Rows from block 3 of the image encoder of a small encoder-decoder image transcriber, named by matrix and row number. Rows with one number belong to one channel. Each number is 128 + 24 x the weight over its row's rms, rounded and kept within 0 to 255. All counts start at 0. Numbers have three digits each.
Before each channel's rows are labels from the 100 images, of 14976, where the channel reaches its highest value: "strongest on" is what is common among them. Only what is clearly more common there than usual is listed. The data: short English words printed on busy colour backdrops. In brackets: how many of the 100, against the usual share in percent.
# convs0: first 3x3 conv (encoder.blocks.3.convs.0.weight, 96x96x3x3, each kernel summed), inputs 0-95
# convs1: second 3x3 conv (encoder.blocks.3.convs.1.weight, 96x96x3x3, transposed, each kernel summed), outputs 0-95

strongest on: the letter s (82 vs 16.5)
convs0.74:107171141112137123130086104137115123117143093125110100108139111121112087163118130129125128100169119125134139193120104112157171089116167108100081135092136151130135115122125157148128133163105115089063112179112090143118130143140101123126090109101162121082137129141113133087117140111112127130
convs1.74:129118091128111104133127140127175098115117139139144130113086109124104121116089081138112133129123105120131105106149089111077116204103120107128147104089112101107108141126148168089142115116089107135106103116111131145137102075105136121088125073123136137148148095135127115084092107130107113141

strongest on: the letter s (80 vs 16.5); yellow ink (29 vs 8.1)
convs0.38:139124150161142105135111115140141104088103116090112087122100133092107124117124135135138089117125075123109126121173126068177127106115111096100128148088141141088119111113122139112168119139136115136098110116093093140123170121112139145154103151127168079075146107117135090125124103141146109092
convs1.38:119116114129095089188124116124154118132134101121114112101072114116104153121085123113101118095108134114131119102121078100139118116135109089133137142091065080133114077115099189104154127123114091100104141127118105093134145096120137133100139096121145123123101118106144097126120105127149110111

strongest on: the letter b (40 vs 10.8); yellow ink (30 vs 8.1)
convs0.62:115105086089115107098113112087105088090090126136107122112134133121112114118094094108105116096106098106080092113104105130104092107118101120087104090119110112125114112091126118083132084147125132117102098120114126106084131133085116079105131126112111144137107101105100126127124147101115086110
convs1.62:124148115140098112138122112133139113095164125086119127127088111122102102119105104115096146082116137088133081133152126089109155137124116096134099126115092108124114112154090093144152115135083118172060154116106073118145104098131142128126126133117097093110121081099125117129111120085115106110

strongest on: the letter t (84 vs 23)
convs0.93:123117086129128153134114164117178145182115146094108161129112095109118142127096095128137111155127126130130160098128126108140149056131106115092128118147171095136099119171109140096127109098097134129091078140145120148118149112122141120117116078142098115092164123104138091095122145132107117146
convs1.93:100105118121148077080099080101131122095111084116113114134105097107124126169114147116091094121124120127101135118138112110112124164137127099124139084113134147107127133077093143099088102131137115095125120094121109119095094108148100084154127092157121112108087086138122132131077109130109140127

strongest on: capitals (68 vs 33.6); the letter n (62 vs 22.2)
convs0.66:108119108144122124109147107095068091131115168139115132109111115124158154122148096096101156109130124129161140139082134142102089133128080137132135120127078126086146150142126111120088136100130123103124094135137111134096105131101077118109101110099115162116089114128100131140120195143108106175
convs1.66:102121179104119150111117116088119081110151148118110072114116114094100131087113134130140118137109109111127107137148127098093132123108113096138065097111123133098109125121092114087115126104099101154126133115133118096124114114103101109105102136106087113066125151098110076110134114107131124089

strongest on: the letter c (57 vs 13.1)
convs0.68:114151110092161149152067123115063127133086121117120094101106145088156082097140099086110127095108144115137140078136113108105105134140127162116114109138116145157106148099104165068106109110124116129104113121115134116128073127087126110111130106096128140114121101115131132131114107119096135125
convs1.68:137137119122100146115117139091111122100081104115142151103111123136086113103090100128105108074174107101110111131143117112109159099113156100110129100113130094108117121118079161195148108126106145108079118094117107136097093132089135113127114095112116124103125103117122103119119099102137098089

strongest on: the letter a (64 vs 35.5); the letter d (34 vs 15.2)
convs0.78:105175109128089076111091101119141112130129095105109092100096118098109125127109094089120123148132099136112109111129112118117128134111108119122108105117132123111102115137133150139148094107095121131124090139103164153083130141086104101110078087084134138085111101123105114101142160072123104109
convs1.78:172101143157114140111118133124147182122136120140130139097109105131108133106087095100138149132114115055149130161115124093152072159081125173113148114092108104145156121149145058135123126140107111105103135114125115148140105106157116135095137139104159106121121138118137111154095090141125114121

strongest on: the letter p (34 vs 13); white ink (27 vs 8.5)
convs0.48:134156138135145148156113165161123105165126091119126158115122114152123128155079096135138093083139104097099112117110119086129156104115157134105113153104132113131113131132101160107088121117134114099124094127069101130112091064117092122139097102131115100132084152110143128096098113139096102136
convs1.48:092105126120121108091098120084120115109096152118119108086098135104128150139108133110081113157071123115100112120155096118099126150134129086136134124120129114142099181106087123080089093118113090094135133120119113129108121076146104090146129130136103144112106096119117107084117127136082134114

strongest on: yellow ink (27 vs 8.1); the letter f (27 vs 8.7); white ink (26 vs 8.5)
convs0.72:128092138130142105144139072146133119151111115132197139153097131126112184102096110112136152126110123117121140091170145098113122131110075116106146127107135087094146153122136141073153096124094119123102099126132074147140123147104118136145094101129139140131132094131108114139102125136152079089
convs1.72:095126184109105132142153098119128096123170118104103062125116104100118114118081148129124123107116120114123097142150117116096131136104122075136084117115092106094117137124120157105104133098119074095149135138135114109111113092118140082128123146119119108128100154093132155123093136085169122095

strongest on: the letter p (36 vs 13)
convs0.82:149130092189097137132117132123160118176126170154172135102107129124082117107121096141117118115164108124120125106117138124169112085111093104097123139129144101162106134153090145152121114144155103120114124069120174110119100109108091107160159113117125119154096167142166122122118110142122107146
convs1.82:102119126093130076162113087147151130080098145132095103078126128168104152114131104140127085107097108131092105073113084132123114108142125082111133152134126089130134114133118142139105101112104104123105147139119114116122134117107095113121131113111087157092099126124112104095119104111087078137

strongest on: the letter e (63 vs 35.1); the letter n (47 vs 22.2); white ink (30 vs 8.5); the letter m (27 vs 10.2)
convs0.0:077104171102138136133127139149101124095115063143108136144157129109128135153114121114104101085146115121101111128089129149102138132106169131137078139120090116148090100088090141156098106121107113119131095151083116093112117135131134155151130107125084108162105140148107140125119177148109126098
convs1.0:097148123125103052138098116114165115113113130139135085101110121106113134118077105128112121111122124080114161149188102094070112127129087146145107134113138128140125105124121138134150112139114107130130145108129115133116115088080078109133129140102090122134106142135115127087120082121088160118

strongest on: capitals (76 vs 33.6); the letter n (65 vs 22.2); yellow ink (26 vs 8.1)
convs0.61:111111115127137190106084177107123115135127111082093128153134115122116086141189136102087101090094129120106125115084101128126153119122137109159089123144122099139105103113101112132120123107092123145100139107125123106129106114120139121089145128153082116122153174155095116088130142130100151098
convs1.61:157098100136116112101118100115145161105132152143134157157143158158139126141177058117114162137133136116140126124142144153134128147106107179121149094115119105118162128103147101134114110105114131151117138092090116160169121112127084126119118110087147112088128100142109102138163075127094170156

strongest on: the letter t (49 vs 23); yellow ink (30 vs 8.1)
convs0.58:096121136112131161101123144123122135123165089131151116177150105125127125172123145095098160136128125142113104132086124118119200123123175101100110124124163097115077110113132118122084114121148119119137133159106098122098184154103139115164116104149069155128117132084140111107121146121128146115
convs1.58:126145075090120096151093102124092104127114121123122130146141113078097098125126110118113129098104130093113105105094146136120117138104072123118147060116094137127129132099166148114119118107135124135136073103121088132122098092169121124090118131075125102141087157145104136142119116110108125150

strongest on: the letter o (78 vs 33.7); white ink (37 vs 8.5)
convs0.52:140107172105148084110132113123106137135121101109141136117122085122116133111098116106140072120087108115113141094119121087124122151107157111116118130094125096112142128093074129099103114110144101115102133098125121104156113115066124124097105086177094101109118112114097102088123118175110139119
convs1.52:111090121111114099118097095135133112083146077126148112131113121139150142151082112143105136114125168106127138159168106103101128185105058111131105118115114130094112138107108127112119127164100100130123101134071086128127117116152135143105084110121110139125127111130134150144066148104105144131

strongest on: capitals (61 vs 33.6); the letter s (47 vs 16.5)
convs0.35:121131124119142133120120108131126102131126151133089110093127132100085160145136107132135137075169090160108131123087134105126118131108148120103088121150068168119101133147093174109119099145102154128104127105126111102062109143141120133089133151099126140108173149112136133119130127092072089132
convs1.35:097124111087120130149072139106134080106109141128124112137108131104096129092128107110102136089126087137116089151095125119112132122138125112109099120111098121115081119128130170097127098122103120169078092103134124097111095090101128123126136095123120073092139160095115112084107119099129100127

strongest on: the letter n (56 vs 22.2); the letter k (38 vs 12); white ink (30 vs 8.5); yellow ink (29 vs 8.1)
convs0.23:155120118114141149126168139105134128160105153101139129073119160129125122084120074088103132118121143111110107086105101121095125116110135145183137125130126124138159173125149149083101121120150175143118116074141168097129097123157100115081108112160098118159118162103109112112133135141129130146
convs1.23:125118110120117161171132095118142110090112091115112093118133127096122104110104129099114104100112127129109099159152119153132120096138116105125093122095145133077123139129126181144119132121092129147126118116102146094131112163125111150079113152119100195072141115119104140085183105140101114107

strongest on: the letter o (79 vs 33.7); yellow ink (29 vs 8.1)
convs0.94:105142158166099075146153094159125089110130145139145100136118097112075131151100142139122119103108141142103138128090143136110148092075134083137097165110094132101118109138121102153116103123126112087113163130102121141141126130152112151147119128104148117095132105131181089134113133081148144086
convs1.94:114129106090097066104109095121139122102108098104116117157095153111116118150115133134073128134130109114133126118150116105087115168134106119098151137104146128137112150113107097116111090140106084128164119119092123152116112068150093069135121132091162111145126115116112144118108169105134133168

strongest on: monospaced (47 vs 16.6); yellow ink (27 vs 8.1); white ink (26 vs 8.5)
convs0.88:137121128113122135109137102114136106147079212081117099125106106116123170132105118102137134156116122171127138131130118116133105185104172122143106132133123110114141147145098107126148119100133130136092102152191138137130106104154155130094142091140134141096144162120128122106129162113125124196
convs1.88:091117138109143126105122115093125125125101126095111102084123094108108106102094129110114098105090101114124117139127112098107126121119112147110119108110138113098149111079065130101123146100091097121106142126086121137101101102076118102103099119104100154069123097091118102109105101109096119135

strongest on: the letter s (93 vs 16.5)
convs0.89:073138157104164181152093132143122092138118100101115110147147135098080133136118127119110086082157138105115132151104101121135130083120129108145078111105102151137131138121090192144126162133114134105102138133117109111163099117154123145123083115119112102086168147101118130100132135140118122122
convs1.89:119106109136081095141104151117129137117137155138117133109138146133163119117152132159114099153162133104073129124177111126135092175146128168132109135119118097148142189110125124080121136090092099152138153149113151125137121085140167109146132113185095112148149125157153125083137132153105125150

strongest on: yellow ink (28 vs 8.1)
convs0.77:140093117075118147102130179140121101104118113137095151138150121144161105084101109138140107104110079110084128108141123096153109150082125115134134100081103118111123122081145123075100140113130137141137097168102146109134134114083150121103135107108092121137115094116090146114154123125105117095
convs1.77:124067110133124081149108107136111143123133095143121138099117125125113144142130103160107116083101159076157118124089145110127123098132124090105127117118095137125096093151106118108066122085091106157123171138148107092131087140153109184117137110110122110143086122127136094123118131120104109124

strongest on: the letter a (61 vs 35.5)
convs0.10:174136152148117164123069131107156118157123145099117108136136137145127136141138114107163117137132117117132187124146098102105122090085142129120132108111172160148160147097104132140126103124091102106089103103154134146136094109143086148088110086120151129089090116079151108101127148127138131153
convs1.10:132132136096137135120110133088139119116113156121082084089091102078108110091083131114105103112088103118118102138107118104125108128099106128109113114117129137120116131148079152124128080102112069107097126122105118143103096099097112107110098112112140145075118100111129092111115115089097112131

strongest on: capitals (67 vs 33.6); yellow ink (31 vs 8.1)
convs0.67:129183154088130142156070090147115096150113082120105100100123112122124124122166127132126155153128153110194125104122135120155170126128117138132095129098114161150103162138119140112169149163104079115118120136100133145114126145116128127130109132102204109096123113125095122133135158109125134141
convs1.67:087097129122106120122124103106125087119138145102141123096081138116118110103064130116102179141103101127118111145113116109102122147118114093100111094119121097091105110095106131082097090137094125124094089125129105124101123112126105124117132115075128135129180121140117098166110141126159106083

strongest on: the letter a (95 vs 35.5); yellow ink (26 vs 8.1)
convs0.11:155135135139138133112101078167129092127093151144114098101115107122125168119121102106192181110148147125142158129092146139132081128129100112127128120142073160123179129145129119081121134136122118137131107059134144124151103108134162150121094136101132111103120123112115133123143176130103145159
convs1.11:109125128104134121126095125098121114145117169092120113080122093114080135117131094114107125141095108100134095132142111092113118121112135105160084123113134138097105126127092145124113122096104085170098129170096128134091109128123115135081082086132106168078116115108114095095123133099099135104

strongest on: the letter y (48 vs 5.8); the letter w (25 vs 9.4)
convs0.19:130108146142151123156114131144115113148084126104107140128122083122155133148130089119149130070122102103074154096137084076116116114124144113092112125106121097124132115151083148095123151102123116130081107106110112085115107096105143160142131079112076101116130143112125106084114135141157131134
convs1.19:094084079131120138098122102091125132083121132118119105087106128117146120128107154118056120112099130116128125095167110126090137140151116104143123107144140112120122150110093131113104087111118082114138120134110113140114106113124105111142096134130119150053096086130125094078130121136082123121

strongest on: the letter p (35 vs 13); white ink (31 vs 8.5)
convs0.92:113092116136105127064090117124121130113132141084112108096086129137166117100093135097106153102103135131115153082097134087142105138142136110112116124121125089106145138115095114069100129114140140109090107164151156111138141175135121102137106102126105151126131154092106134105136123127165074142
convs1.92:103124120125094092136108098101106165121123114157164125143139148115086118135162138118107087105065113116156124101096099095099119131138141078082100103127093137136104100115106092116077133103122125107114138134123101119107119123124080168135115115097109166127116118157159124142095083135129122117

strongest on: the letter e (66 vs 35.1)
convs0.34:127150117076127082148138102131101137092086158127118113106078119097162115145128102111121114104148095166115060092121143127140101144126117164123147104149104115143166100146130099135121159118164103120163118135148116096100108124130136142136139109087142110104142123118092153123143076172140140134
convs1.34:126113131098129099132102156092069113114123081080128106099133137123064124142120102119123113148121113090112129117155097091103126114145136155133122097106124138088104112101083140106125152147101139168117133124077110129116114120094116132126102108069116136105105123113132127087117154086095156139

strongest on: the letter k (42 vs 12); the letter c (35 vs 13.1)
convs0.57:117117103146105109115117092102126108107091119140152132082117112111145142119123182130123097087117127105100165087109119144138133132135162088163114147139099111144116104096094112126150122147136131069133126142135151141068147160155145089119149144146112139132127092116153131123184154128168151085
convs1.57:096119086118104073141125101130165120099113096118121132171115149119133131148129096112092134113138096139131119115122110098114135174137111102107153112094159128092118094118095070134085069124140112089137104125101106145135096107122084118134118076098140108147113119160123131095104122126109113118

strongest on: the letter s (94 vs 16.5)
convs0.90:135111098135117116132132201110152128144151149128147136129175134164144102165137090148135103109160143125100132180102100142130144116118127098161117131114156132152118150167135156136099116143123104062131090156133154126177138126128119110121146114138151140147116104163171125099177116109106126168
convs1.90:095187095109116097113088137113143109096117139085099099107120110120085123131086118080109100114117127169120103098097124112105171127114118081112128095106114081120127134178120117125125111100128102106099126106108136101102108105117103073123113112104119133119128127096138117103124132114112086107

strongest on: the letter n (60 vs 22.2); yellow ink (26 vs 8.1)
convs0.1:146105107095127143117087150127099117113105099112077117115120129136133109104110115112139119067099145118091122071107108106124130133112107121115104097084102117123115095101077113099090143111125093092102126094120118086137116104113096127133141076123086108118106128112093110079124137126115116113
convs1.1:182108127139099133097096130160118167118118101122166123107098105129070124129091147149081123149125160075130174100152125129103116095123140111130124115156117092177167147142116125131103148132137147105129168149124156163150136114104135137118145155140155142093131099121148124112160095108098149154

strongest on: capitals (63 vs 33.6); the letter c (30 vs 13.1); white ink (28 vs 8.5)
convs0.64:052132130117124082147127120124104126130103104101122121133133104131092128102119129079097147122097120151104116136145119136103135123123133116112133110087110071105099118102106093140091118092124082104129135125090110119119122082075112119157104096084124107158119105134094124122096101106112096112
convs1.64:141100132158122120090130137122118149119144161076131082126132141107071118136160158122072139130110127069164136151111156133131123092130080126099114109144132089161159161116133113125125167122069139099140141115109142152144131112128105092124160167128119150090104109132122094140129111107134135161

strongest on: the letter a (63 vs 35.5)
convs0.22:096124146128109148109118076139118075136115100149101095122118099078093136157087112128123106110109135163120125159128146117107116133124103058138072137110139144116106138114117146141096142152112100129094126121105092117102135141111093162135146100103098137077134120116135089118091145089148134129
convs1.22:135116078117125087143121095148117164101125118136125113126133120116114076078158128149087156121161133079153134092130166131108129151101095122101112131137102119137146156169142098141158115135120122131159092128134080133141090129155145139133121100112141125095161142153097133145089131112200144137

strongest on: the letter k (58 vs 12); white ink (28 vs 8.5)
convs0.29:135138086124119139153131150132132163116130099119112178088111109130157117115099114131140083127110069080117118117122113124123106100159096117129130149154113178109148137093106107134129112100130138143111137094092139082129102088150135122104169155157138087098125140106152075093093134139108109119
convs1.29:138081098100114102111100114102135105099121122080092120113110117115153123142132134100094093087121099127122128133154086111141122091153136114131112142090142112115120109065103089101080117108146120168160102100115096123145085157109149113121139102164086131108101127140116139123107137145096155109

strongest on: italic (74 vs 46); the letter k (35 vs 12); the letter y (28 vs 5.8)
convs0.81:084126091117082077125170069121132115103133102123120105083078077094120123110110128104101102149139105125135122098145129129108136113140104112138109153155110109076113101126166139127144102119107157161136126121100115135118145120117094097133102140097152133075118103135127106138085142114123114099
convs1.81:172159142157104135061137106162172157101156104114132140094090107118111122126100098089075147149143104123134117094116128136109084131102100127091105103137113140114134130160111153124138141112135162074151140123114143124147132113156142120124135086154157125130114103084140104165126102126163131124

strongest on: capitals (64 vs 33.6); the letter n (46 vs 22.2); yellow ink (31 vs 8.1); ink: white (25 vs 8.5)
convs0.20:131067156137151107132109108123161132183120132101143116136113096100145182130106091134118081149151121130132122106106127123104102119114138102125126135111157069139132165126103109108111136113142124093112109155181148108146135161118127143159155072157090110126147143120112106102147182143125113132
convs1.20:125119180112154158133107110081091119100106102127120092119129129080118130117101146114128110133072119124098103141125140106138138148116097091105109094095127118095125110086097197100084124135126121103137135114115091107112112087134100108094116121112104134132100105126089114101104085124116142120

strongest on: the letter a (61 vs 35.5); yellow ink (34 vs 8.1)
convs0.15:136124098172105103152099135123138128146113177149074154108099148146161149123091103136183126149145092107172124086149127140146123115121107159096135118122105162179148145125129144143144125150119093116150114112124106143078103095121127114120113130098177101097097108130131113124116159106127094155
convs1.15:115119136096155129083069114106078109112105111119100105108085110116143145106077135091146093093117109139098102146124109114125132125104116119106138096102128135085126096098097106137097108121127109087128102110137090123106084110124106126133112077124130111127078106127094126110089115122105106124

strongest on: yellow ink (32 vs 8.1)
convs0.2:107150134133094116133160091121115118089121131120110079129162103073109142100113119108111124137138122109135098118122154174118113169117102156171132130157106145097097104093158127131147115137103120139128121159109111156118122152145129107104098141078142106089102077114101160159121123080089108104
convs1.2:131098125104120116130140098111146127100136107130122118104118131128150128114086067105131151081094122111108095152090120151071154128095123123116100073105119085114100092077106149144115123147103122129152133119132108119123131108107087158111125108075118118145107085120116132123138066134121102139

strongest on: white ink (27 vs 8.5); yellow ink (25 vs 8.1)
convs0.26:133126132097103090108133114124115121123157128155131123107160104140157141148155112157132153139124165159139128165165128134091090133137071151087131122147105149162174159145147113158126152153115108133143135113138105113101131200163082126135111131124114181143139169137148151136096158142140147161
convs1.26:108120137079083122124102123108110108106138112095109097091116109104104122102113135102100133123100109100124102125077105097089125116117129101119096114114099114092092116170087116112122121100090104144105126122093117117104102132087096130113080091097116138102155146114098088100099150126130110114

strongest on: yellow ink (29 vs 8.1)
convs0.79:147109121114150143118105161130128078149096165084114133145161135172113112127161105117163149104102150105099169108107115094127108133092112120143112103067136095123127142140093106125102122080105098120084111117115118114159100136145120136090119105142084122128125173135120133074123135126137149155
convs1.79:106112112122099112107146109124114116123114168132072091132129136151159097114158123125129092106093108126126133099141136151123126131135149145121117131132126104138122131144143077129117104095112058123140147138124140172094151131112095053150097109109139165135088135124092093125167115112105081157

strongest on: white ink (39 vs 8.5); yellow ink (33 vs 8.1)
convs0.9:191111143133150135128144117131149137153105151120128149112146115145186137123143074106176149139171098156149169081149106125129072133137100137107188126118151144123192151129144117114147131125173137134110099113143121143104120119123116167123137110138141123154127151103139115136115131165156162119
convs1.9:112112160114126119144106088093108098129108110116129101105119123101130098152092138123152112120088097103083116133182101099135121118135136110125086116104087094094109109100065158126100108121094100108127122169088108136093106123118113085123096125103098153108098133096118138116103128120128140107

strongest on: the letter p (32 vs 13); white ink (26 vs 8.5)
convs0.73:085123122136144159127121166160125089171145106118102123094122142097080126119101114119129110086129105093113141098133109099112129124101132120123084130138143100110117167100087125100113104109121115091110127111099131091153100092084096132108105151096086096126110104082134102106106119141095101121
convs1.73:087106118173134127130128148147112140100161178156111119125146124110137129134151107134105096106148109124096133127117100147153112137123113154103126158110111107122134154122157090095121097081086063164145141155128143097147128142134172106136136145175087092146103115121147093110109112090119095094

strongest on: white ink (38 vs 8.5)
convs0.70:102098113071127080102147141102111129089105094137116103159178145124154126144134099132109151104135107144110131145123087090077112131140103108118119091118142075103122109092125116121069130121162143114114089134113134112151138164138133115140143094109116134152146150158114164102132143142173142115
convs1.70:107110123111113111167103116112101108135116142112119134131102162113091116103129096102128126067069081121159119102084116081112142102145125092126124091092115113130075114127100137121117097142114126102100143098139116111110087102121079161127116125098140130131095083133108104125128096108111106137

strongest on: the letter c (42 vs 13.1); white ink (31 vs 8.5)
convs0.3:113137182136119111157117115102110122145130138082163090097108131102143121141114131116097138159135112126185129149114096105128136127146151136114113134133152107098154142173117131161127111131149122125105097135167084180152117153177126134124121102165126157132139164111130112121099136165134161202
convs1.3:086105140117113137091138097100115121115101126097141108116107120106107118093134107114093115125089132113111121103133123099093103127099088099103094106104088108085136146096100140113142110104110105105110148099087115086101122104076136109086106132114098167108134090109105107120123095107123134087

strongest on: the letter s (100 vs 16.5)
convs0.69:115140132173106178099117138141158100134147104131114118077123124130105131102095160142140072124186103048135111096117114133148136100132156143141107153132105124105120122139086194117134123128129139122128126150138149124121089117147120143133115120132152111108125185091137120105113125129102099160
convs1.69:100159121133096094156119153084125112107106175130118099111146114103130197107115116123142123126116096158095104130113085123103107123135121080120126114127103091103099150139106146081087114114116087128134119134150126079106113124105097115132159110137110126149111139108136117064130141142106082115

strongest on: yellow ink (30 vs 8.1)
convs0.17:149104100113141134080105167134131122121137160119093146133119110155120082131160138115147135139130159133118163120127106118159129118103160125154136144082142123102102113081108104108137111055107126083095144173125132128167116113100152105118092111107131139152125088117120132096171161096102110105
convs1.17:083131119103112090089137108134122109123102133133107104177146141151141116126140093122120081089073094148149125091116119106117120140134133127085110106111134141111077129125148082110100092097098094116124142136148121168114119136096084106114105107085132111136096128137101114121127107125084089151

strongest on: the letter a (61 vs 35.5)
convs0.75:121138145113134112124124086121101108167114116095112090086091150117124130121130113100107160140116133118150110103139132099132168143139169165127097119108126123117091156131116202134130118132096082112127120143089098162126093106117095100143099113116169117081100139142142180129123116099132147163
convs1.75:110130133126119129082121100106122086092138105149152128115091141152114153089074087105129182112122124116152107155130135123101149167078094123098128084105103112097123100114107118092120118154107136144114088097115107092118124140117103122096139139075156141119137101139114110157125100146122094115